Rows from block 9 of the audio encoder of a small audio captioner, named by matrix and row number. Rows with one number within an expert belong to one neuron, the router's apart. Each number is 128 + 24 x the weight over its row's rms, rounded and kept within 0 to 255. All counts start at 0.
Before each expert's rows are labels from the 100 clips, of 14976, where the router gives the expert most weight on average: "strongest on" is what is common among them. Only what is clearly more common there than usual is listed. The data: songs of 200 made-up bird species, synthesised, often over outdoor noise.
# router: router (encoder.blocks.9.mlp.router.weight, 8x384, trained with AdamW), inputs 192-255
# up: expert up (encoder.blocks.9.mlp.up, 8x192x384), inputs 192-255
# down: expert down (encoder.blocks.9.mlp.down, 8x384x192, transposed), outputs 192-255

# expert 2
strongest on: thin (high-pass); first syllable: click
router.2 [ 78 126 151 141 115 129  96 132 115 116 121 140 119 143 113 130 102 166 137 137 123 184 129 152 130  95 179 101 141 161 127 167 130 187 167 120 136 146 111  91 151 147  93 150 163 166  84 128  99 121 137 149 120 124 157 135  96 126 117 143 110 127 148 159]
up.0 [174 105 155 116  99 121 174 150 121 135 107 156 128 146 132 146 104  64 138 180 173 106 100 157 103 106 161 155 189 139 169 130  98 101 163 107  91 134 128  66 121 140 150 154 120 109 155 119 140 162 119 153 164 109 129  99 113 133 112 148 126 164 113 111]
down.0 [ 91 125 111 122 142 112 143 145 162 118  88 140 153 122 150 143 145 154 152 150  76 126 142 148 152 110 143  96 164 120 141 117 157 106 144 123 117 140 134 120  96 153  97 160 155 132  89 113 183 117  95 116 123 185 160 107 152 103 153  90 146 108 163 115]
up.1 [172  91 116 156  68 136 151 122 158 153 129 125 163 134  75 180 102 126 119 194  99 115 141 132 153 159 144 137 162  92 123 108 147 110 117 122 114 156  97 133 107  92 141 108 111 136 125 118 129 147 143 159 126 120 136 139 124 121 102 189 132 160 154 163]
down.1 [151 171  69 163 146 162 129 121 106 150 100  82 154 127 171 133 132 103 146 133 146 162 103 112 156 138 148 133 128 138 100 121 120 143 107 167 111 153 110 137 151 129  96 100 158  89  95 119 130 133 117 134 127 148 134 132 166 135 129 122 104 140 116 100]

# expert 0
strongest on: text has "over"; stream
router.0 [145 132 103 114 118 116 149 152 130 187 121 119 161 113 177 152 131 141 122 116 116 142 190 109 156 113 128 115 154 132 101 113 143 156 152 105 118 121  99 110 165  92 161 118 135 133 120 113 113  67 141 144 149  97 147 150 158 122  77 143 130 136 131  95]
up.0 [157 126 122 160 114 150 104 127 162 178 114 114  96 134  94 130 106 108  86 119 131 117 114 136 148 162 103 152 108  98 112 141 120 100 125 125 111 133 147 113 111  84 124 114 140 139 124  94 123  79  93 146 119 137 131 123  89  98  89 126 114 117  71 132]
down.0 [113 152  99 107 137  88 129 104 124 115 153 107 141 137 170 101 151 125 101 137 139 150 130 117 113 139  66 154 122 139 144 117 129 139 124 110  93  30 125 136 151 134 145 132 108 105 142 162 133 109 121  67 133 137 156 151 117 103 144 128 156 109 155  97]
up.1 [138 148 150 120 117 146  88 143 115 118 131  93 147  83 122 130 135 151 124 154 129 136 147 110  88 126 150 112 126 115 118  91 137 117 157 156 140 179 136  83 131 152 111 106 135 176 105 137 116 132 122 130 107  73 115 150 158 119 123 101 142 124 160 118]
down.1 [123 149 137 164 163  97 146 152 133 126 153 130 115 136  99 121 110 111  85 137 113  97 134 126 137 151  98 143 127 134 137 134 116 116 157 113 138 131 141 112  98 115 192 146 127 193 140 127 127 126 130 141  99 126 125 129 121 116 149  84  88 126 152  88]

# expert 3
strongest on: steady whistle; first syllable: steady whistle
router.3 [ 91 122 126  98 172 132 145 127 135 118  97 142 145 120  72  97 161 134 131  92 134 140 133 149  88 128 153 105 143 130 121 146 122  99 111 118 128 110 113 130 106 158 123 136 134 134 156 117 141 169 139 174 168 134 109  82 138 137 103 121 123 139 138 133]
up.0 [112 157 132 180 131 111  91 179 108  99 110 104 147 114 119 113 132 135 127  97 145 124  96 134 107 150 105 160  79 134 152 127  91 131 104 144 128 124  94 110 154 128 119 120 113 115 145 128 122 109 142 158 110 132 140 131 119 142 136 143 154  81 108 144]
down.0 [123 177  90 106 132  92 126 115 120 133 103 153 114 142 127 170 121  96 112 115 150 139 143  93 148 174 111 103 100 147 110 134 119 136 139 135  87 153 155 132 150 130 113 116 141 151 104 135 141 141 154 173 115 145 165 142 119 107 115 138  97 150 101 139]
up.1 [116 144 126 102 100 109 115 114 171 178 125 111 124 126 128 135 149 116 184 124 140 114 129 111 136 189 113  93 110 142 104 150 105 162 149 133 119 141 115 173 136  99 113 145 125 100 154 159  68 117 131 110  98 133 106 113  79 101  85 125 111  84 119 110]
down.1 [132 116 115 148 140 114 149  95 132 108 122 131 121 165 160  90 121 166 139 175 110  81 127 115 113 120 125 173 115 122 140 103  84 134 136 136 132 135 109 135 137 157  88 135  90 148 136 109 188 115  96  95 142 103 132 159  97 163 115 153 118 118 147 103]

# expert 6
strongest on: wind; text has "over"; first syllable: upsweep
router.6 [124 154 126 158 113 115 107 128  95 173 109 109 135 121 112 153 130  81 142 138 108 116 110 124 145 121 119 134 129  97 105 137 118 109 107 133 147  98 137 118 138 128 157 117  85 159 139 144 147 134 173 167 100 164 119 107 106 138 132 117 164  85 108 163]
up.0 [114 103 126  47 113 108 143 164 113 139 160 120  68 165 128 150 100 138 123 119 103 120 132 141 141  75 159 149 112 144 142 123 127  66 173 105 114 114 132  89 143 114 131 118 127 146 155 124 135 137 149 102 106 102 139 135 103 147 149 130 102 116 178 141]
down.0 [146 122 102 121 192 106 105 138 149 129 113  90 151 147  91 131 136 118 150 141 104 130 133 111 140 102 138 164 144 153 144 151 163 140 146 117  90 177 132 129 151 123 125 161 122 104 106 105 154 112 153  86 133 139 135 102 156 154 145 114 138  61 120 118]
up.1 [103 164 118 113  97 127 177 126 149 170 120 156 167 127 105  94 133 117 162 127 147 166  86 160 104 150 119 104 181 173 123  95 123 176 126 154 159 148 120 110 104 132 148 136 135 138  71 132 129 144 125 118 153 152 137 179 134 124 106 108 119 137 117 149]
down.1 [156 141  98 116 130 195 125 174 158 124 168 147 120  57 143 141 126 130 167 187  89 108 135  96  97 186 140 144 135 107 114 160 106 126 101 134 113 218 157 107 124 129 145 135 154 143 124 173 122 146  84 110  81 152 129 139 116 100  97 134 136 176 127 156]